From a checkpoint of a small waveform VAE.
Data: trained on notes from a synthesiser with random patches, 4.8 epochs.
Rows from block 6 of the encoder, named by matrix and row number. Rows with one number belong to one channel. Each number is 500 + 40 x the weight over its row's rms, rounded and kept within 0 to 999. All counts start at 0. Numbers have three digits each. After the name is the row's rms in percent of the matrix's.
# convs0: expand pointwise conv (encoder.blocks.6.convs.0.weight, 384x128x1), inputs 0-127
# convs1: depthwise width-3 conv (encoder.blocks.6.convs.1.weight, 384x1x3, trained with AdamW), a 3 kernel
# convs2: project pointwise conv (encoder.blocks.6.convs.2.weight, 128x384x1, transposed), outputs 0-127
convs0.62 134:437545453494472552499475522498445479511529453540484508468519552522454489527599501511561506490544440501458536533518486544531533473536564488550414505522498533499515486436478514527442387502529576613502507516453507461496449516561486419455531456499551473485504514436458563571417520489421487501474471489509523482480477415528562495490483518460456492469483519448478496540549503451477538516524
convs1.62 075:555517461
convs2.62 125:556545587518489453469497515422543515547491560441477399499523526533492494558454510558510498485433495493557513525493406576443481458480480551490570540499498520445479570450478517547424486534387505494492489479494435496509517579548455495508468437539545429539482499481435501549452484496546484499455555493493483465435473422492499570487510470489513508525467490460502489454502506484499535512474
convs0.63 075:580464515474455445520524441489462567538464541512521514453467476475499567487556519436480527481465500576511494493489506464468443547526475542450474507427486528501458508510471551482541473523493525473471477433526488423480461502536480405580516447522454504426548488502475589478538552555471568480535410540488560575497538531497487561537473502506436578480458505515457485465503489460468498482566
convs1.63 092:480440471
convs2.63 078:495469481460493440466562496543493546578500563491454475467497454402454503519517529403463475554474529517550505491509505484523530441533550492424446586529519483486435446521508482480543487508395492454478544502576421502563519518549527482509494505509468441475473458513508520503472449442506472416467477540443467514465499508512504562505572494534531590538440474503506503454485499474452482569515
convs0.65 078:476487515516491514470464491501568505491455452462476450456494494532481556597485539472485509433556498468514525489443426482591564502504405518491442518433561510531481537489479517498437564478494501515534510479507474481504504499532536538520500565551538530507589484501505553588529441478402473471570508506524544560540485485498480572423551434568443484548487515557467521527522505493520511483442
convs1.65 140:500495431
convs2.65 083:424501542496493490507518511465484431511507433487533481470508560473526485586474473455466507403546484561504601512576534539479511512495499502563471430481541478522520456504499435508477584524483497498420454477483516463493498440537527533567442505514450492544512532563548459473553561473531548547450552516450452484509582521579531488501568478501472489572516499487497495520556509535552526561538
convs0.66 070:557468509526525482500527526494479537501574571514497479456520499552512461457479491563436566531494522477488476506457550367520475530498477534444537468527516540563426539520584511504466502500507533509474479532497476504462479537463583502488522525571483473479494483457473468512457496456392605529512467562415511531590431519510550503515576497507483540549480525525494525517436539552494525525482
convs1.66 082:513434485
convs2.66 073:478512522550520481442519479513449478479483506504544517461505460503485538454517498515459503514538531456480489571549491487461473460531496488484494456537473530501415469460590408465491533570496492441528453516518441529508436535465588526454489408573455471503542478516470439542479461510505563500544442587485468557481426559559517454534502489496461554490577527534557520544518516580525505442474
convs0.68 106:470526535583484515494467537533525434484514476457565438571555624482474475564492491528487516463515459545525547483443503464514485489434525520515463543491507472530510474572457471439482478573491479458483549462552505514504557466468488517484428545479469458437520542481446565492516561399432419474488463438472517487507479492494498579475524461472484558493529466499502455440545505444455482500479
convs1.68 084:530508438
convs2.68 098:531471418495520488549548489481489478521519510558429517445459497510475579496477581518532538547518424557456485527508519535540539454492482512482521459506492632431524476490527491504509528416551481486537472542528513467463588488444464467503560535521528481572487472554521479500528575576555529595526504570503498565492524518530455482486510459508489465460461476463509460525416474545516509516540
convs0.69 066:437496528477557489487529533584489492476507495455465486515553516407525460465571505563515526596481516451530489470457554450453525527449485508504491474463522481483550490478464578463461446540499530477548528510548507535506509511586553471550455484546530512503503468480487529511508551439490509455507474522655531494493512531403467525449513567505489457523449526455464499501445481441539454435498
convs1.69 063:433499484
convs2.69 066:476512552564473564529447482493481511475506522533512443432511457531491491545500488454446436546518500444437506498518472462523541473566508479513499528475516456500434522472470467521476524495448480488434417523553465488489495547530513519523569547439427484488509506477448420528529444512515492491462411483427460499562499452579504427578564562457470535507516453430537506571449528536486450539487
convs0.70 068:497454504466533520540539498538489518475528492555499517458429448528515453564507528420530463505496494501506507538510470446474419493462534519511512380520524585476530523531444470522492602505550417473564462496482415522471499467513537485502495459478495490494476485529467472531579468495539524492523442428411534415508505531470520527433516465465444393474516537506433506491480463479468553487486
convs1.70 083:457499446
convs2.70 076:532518525503439582549542468523451501581504526520536474502478437498523458592491516485523508558489469452469509457449523469532483484439556597490487510473505517457533545446522465516508439443514467491469520489556507555475461541475568509640542502459472543465467535494483495431530544454548496506503521413490486525494477507474444489552519447511468551560516583445445492532554508536495485552481
convs0.71 071:469503565480477438486588511441503528480515561445503436436432512438456530514473492467520483578493449505500497544499596544531426565469502541574407512453470520535473505528521444496450511509471461491511489431468465473460505432467488474578460464462563514479453553609489484533464546531480526459537470492488538481463468468521518456533484498503443572472507485497457530500543496528541543467492
convs1.71 085:455472456
convs2.71 087:470469478497605486450432413498574549542543510457473566512491430569472471487480468407609465508485461441559430439536493463486516474496493566474598503537490493433513481489461482543535422494491510514523424523562528481529499495557480503486518513530506533466495526499528487465464507475543517447516453494377537505531503514472478509427512517454539496492482488439515526536505496530520506510473
convs0.72 100:445487495568510532489479547464560531469500506550507446536395496442485514577456419487567547520486478497589512483449504525500525479520471496513500431511503558452428522474487578551497481525501491469493554542467500527501508528458457510443480468490576478525512515504532475458513483520531576471473479465425519484440425503519502486504592543426483508544550383557463507446459506538476500535500
convs1.72 094:487451547
convs2.72 101:507483437501448502460435512428549424489583473452532485541544477498511509432535496515509469516507431463440428539520522519544575511434522536523520462505432502502501403515455445548431501513508459466466520511408516480489462491471457544466469550484497457560552504438460543463513514490481507547518475503556527444550492515549470470475484514506563474526464513524462584511524456390446483478518
convs0.73 100:525521522480474519517601471460516522533424527525530509520495465462498492578550523440464525478524481442524471509445539465548544471528525505566470558437568532458460537469457480494490536496519469588496461511499584450507573457467587485555536502491456516547486519410463557538498515554506444487490520546452516434454511506479485487555458524525521498536551467528446478603535519551475457469547
convs1.73 142:513533560
convs2.73 118:554546485511578527531600406470497514521479552505471518528509487516438465498487492578540576485480483490489526548547489532468500469514529557468486475508528511481533490527504423499508441557495530491553516507505471516511513592484486458433497504463507428527518501537538525514571508517519489487528517421507503489541593427479526471507549424479526523543474567496656497544484560547553499520504
convs0.74 127:499538561471514550558460515460550532448570512517540482540496533503568522430479548541490458518603482480525549500453509581464518477425583535452472414548542471478488491475528554531500504488534467535509499487501469572459516503583497538427578545551489489464516484458542453514525445505505421488448513483479510471535549480493496460510503414506531470543511504445419503451492441548489535504474
convs1.74 072:566509519
convs2.74 117:565493513507505486452512566433466548458549477419520505489527517542466521468545508481539507482567538531515476386497507466459537458544536475501513506667468466550515509521576529551536493539424482472521530494512521533453493550492511459569514466492534483501526500446545544492406553466498439495448526523481484493444450463526548435486534530493495522549489454498477505425486460472451510472476
convs0.75 076:454460459481471492434467515458536474545436551503542503467546489509488468467470417472491508525466430470500498482512466563453504494543497524552514409474496546447480545525514468506441477509529535480467562445597557451508475514499486561519455541499539462462510536508517511543422507527476504517455504541469529441496563496451554413523459439560524533485496463504515545550546514581503374543526
convs1.75 075:467443479
convs2.75 094:505503499503506521508466506530535490512459488449506502514535549566521548485480455551513551495521447521524465489478427549499512598399522475463523528544473503560453528513554500525467553557527547585432524534481538557501485470511504432485487504536457506572497527426507402527509454515546529476564502466535459460500453490460427433503417483511529452502441531497502460458479479563434422438504
convs0.76 115:516512493458425554533598504470529511488485522531401560464519502449506546515497492472447522418443465451484462460523526462562579477518537498570506540463561527434517546455470490508541534466493480555614475550504544520509510526515546478544589513501445525522509521470469515543526517498461466509503501517461444375504474500506499486492511549583475476571536494472487489570484489549464480497526
convs1.76 097:512492568
convs2.76 116:536520510536637492517530397457495451448496564501534501480483515495501481551513482545529595502481498500550546486529512528484477444481546513494504464529500523470558499493481419524490504492517528457548495485462525493572558577533500452492481433518493512532492506547505524570528518520507532420525494434542491549470633430501482478521495410537521535526514571445575506465483528491554482493509
convs0.77 085:531489470535462545522566492493456557469492471509506460546504499526535465428486550465501515555503566490467526494534552488451576553499520503519495526481493516454464455475490540587469537514472499453498501569406499498541465569500487493445447499582452555536521495535425533459532412484415433528529467513467426500498506473496513500452543583527519487553537620534497503526424500512477468510513
convs1.77 113:443463514
convs2.77 091:455555447556494487525536489427496481537550570515566494543473418505480513523578521514499476539498551448465479505511513467485574445569467431524535489474494481508492411501471459544432503444451475417524518494376442491473498564498514454578516526532475508508485509543486526426563503514511481461506477548447432448542520562531519461478526451523513459527566545529485505509483543495484449481482
convs0.78 083:479574519514403516499480530471566497555512504459620485532564475472468547476492534465517491479471538485456415526536534477482483530509552512493398526541567524464550500494479487568551545472540475534484476485440487514524500471489564542473530563502536503504589472508468574508479472478515473511496542510500478467531468507483520495436520531502522615415479484461468534537463546542410505475561
convs1.78 099:484551544
convs2.78 101:489486503568473492507465587568452568491493509469499514484557447516506469470446443462452536463491542557482557550477527499493491515479535477486497447473476442497537480473488495484449513500528539477519475461510527521536562459484541612528506395544478570414423461477525531465513464393528500458467482539509462585523565480466481524515490466465474536498444557429477490457505514413456511486498
convs0.79 104:530528531590504465456453497573472489549511503523481462474421457499536566475519538468542512549556401486498546450518578512480513509549556521470466475481492519405497491458559480518529445490489487400494459494469513534458537535527447535490496551474523508487557532509537519529530457503452517546526469506568445478546480504548435487477558486470431489506497561594471538446456544532460431503542
convs1.79 100:518435517
convs2.79 086:393503513509496467460438515462499534565502476499467470487436514584551461459405536563499464515548457519523509517458545513461504493511492543469509496519497470468524541438542485481475445577438448514524479427395479543543538484491447523524483551446530532516547517499542432506506546543430492557472490512485502548548443535476466432544526488447535567579490491544510464472583510512499472496509
convs0.80 099:517447480520431542528481543467505531542434494466511503511592578469474417440554455485450538453513493439536460481475507461514567474470482505434454501528510550524456511495548550452491498618535534478463516488526517533480513528514493542515508544496468458557420556537521539594516453455489443442518484432515466521484493470529475534490532504468442557502451441453551460474467467535522493567545
convs1.80 112:433517506
convs2.80 100:471489472477477456466439500452457508472541486463543478493495494490502532497473503481526416538528560541439560505491436452455482520555507483528499468467484434517479563520472516505461476512442507465568430520497484466535556461502522409416445525407435471520476487561523504586467427478523543446505488545470568478550524539594481485515560539473537426487473436504556473540497534456532523510485
convs0.81 146:512457465509526493495489479517496549559470469439490484519507466514462532499492568511505501573567502473453519471515498492537549530513554576541493426579485531634470514551602493566554422513486478440498494513513504532472518520524516459507523502454473424486523527506461466528501545507442492514444567501429528521492553557492584531547532499466478526537571502475495513567405515522485548487439
convs1.81 088:533470447
convs2.81 128:519421498443437582463480571484591467498526507435563482492461513544458519534519572565611471468552479455488504549539540464478464499515466535468490548531499470459547499456479490521505542535564496485510540578473520471501459534538503457493528476460486477496542490499487492475520471531493513488491508599469459522586470568491530511509494499475481443448444516569460480533498493519373474486564
convs0.82 110:445457528586505452544479524594447512468505487515523482513512460506553502511523516532520554499441415577500509532548510533520499463514494459509468578490520467400539572526527471508436453492526551487534489517403516512527527500464467475494475441627541461466460515551495547560481532494520508486560456470546474584532518472460480465528543519474530493548521559461512471449515447533548535486543
convs1.82 103:499566521
convs2.82 109:545555538503505466533522540499518465526476626458476485482530576535505496494472525475514517448535574480464514480475552524542519479478485501394478451518446607534486557451476513503409545547495543577495470453488472525487498506452495533558527451452520568502453492497501473488471467426506528491571499445510480485439491495502500517485529492538478554479455410550484521473520487414561439558507
convs0.83 070:505493503464420510526511527485507562502430400528504471489510506459523483416496560485532483405536486495447515480490486548564497513476548486503465500533431505480482503521509489498513480509554430460503456506523463496556594516568471576546609517517493477437399489521524500483488527473480444534551487510500536485491484487457470507537467439473449451518461488490636510519463468500500541558566
convs1.83 080:476438481
convs2.83 080:531539420555493469552511582472439499538459482502421481443474431527516495512579524474475490467591586570507528518479517476537492476498525443517445506451588516620545517525492520462504465521492478438541441487519521503474512459433490504545537410510483551419491509543503499527489551487514461501521554535468448521523505548505492472507480503510479471525472500554513526521495472521393558450473
convs0.84 075:475510518506482516519447447484506455438496441442538546501504534539481473543470460451532463423458512421469433457533488495544479540549461518535556543482509532497462586508521482506567468493511468454513473517388468489529525490532452497577473432573516478533480438477445502558499441552561502482562542470481453510469465511517461524532561528457491500433502502544487486401528531564507567451489
convs1.84 109:434520494
convs2.84 074:478455537536524442541479513435484473506519572539499444439478476412546494439477407578495445486483550552505482469525536455424479537448540500521481418520570547514522536587517548458468453416505481548494514467494508459544533493420442463480416507498504466568509500462446456435560532481480523545460483508491526505518537507501564472536473469536533484528440531526469531548506499495501517530534
convs0.85 094:520503596548467525459486489458453533465508540448481497460507500498501544481506488422562548466508380536484478510440525511518581464512504431556502512437486472480486510469491506515514479451497551472426489483576534551493478505506485525477516477477522484481554470484537526496469465479516408522446513572481456522432509533533518443619449494497449576481556476461464527501529486497441387484484
convs1.85 085:556480536
convs2.85 102:549513538514485531510528482475534548461462587433529464555503589452575477438432453519532531505552501510500460563476485466511450569439531516481527465466406554519466527488494531490573536534477461456483435491454443544460496510523438558528523491531479530495456508591531585477520522504564472505510463491508490545503479508548428462467403563530479456514493522499504563481486495454482533502546
convs0.86 113:445526441492485550463524565540559512552471496487442443507470492469423456549504463556519495576461482540499512496521470546441443471470486487507445457476435491499512562485506497427512485491496488434506535498521529509538448536531556503515469547463595483520433414517526571476452515592483480507556544487483444569504469465560469537425471495534517547528576473488518521527437493463427512477527
convs1.86 082:443493539
convs2.86 096:441496513497490532446546499481504546501423498510454552498440496564505492517496538503423449464467507527503551504482529559470500484489574573535492517478502472502486440443428499560505550555492510417560474485566438512488497449487481497460489474508420549500570434417535486540482443478584487537523542499468533493503532467552547576475485486501437600508549512561481460496567516440491508534506
convs0.88 081:506502433555534497513406571499547472432522454514518490413475507506502463544507524439440510478567570436538509448446520492508583493473460536483548491441583471525554543476514510466453549512533541546569549483521434440481500505502443564463513529487542551513491521450529477559427441520503548481507512432511474469542460494490454502501496413557511529480568503496452462478526450508517476474483
convs1.88 092:487475437
convs2.88 076:467507573470493428498504469455433454446473507504484475447497509508519498538508450466441588500560461546519531523524545535424473543527557463559476478457597482441506462484528534454515464578479483541441407523496490437460515463513497534502446481507537443491447538538549537490518555566504450589542557502447464476500544534521523470528491497510465525522600497477470516469530522511581490524500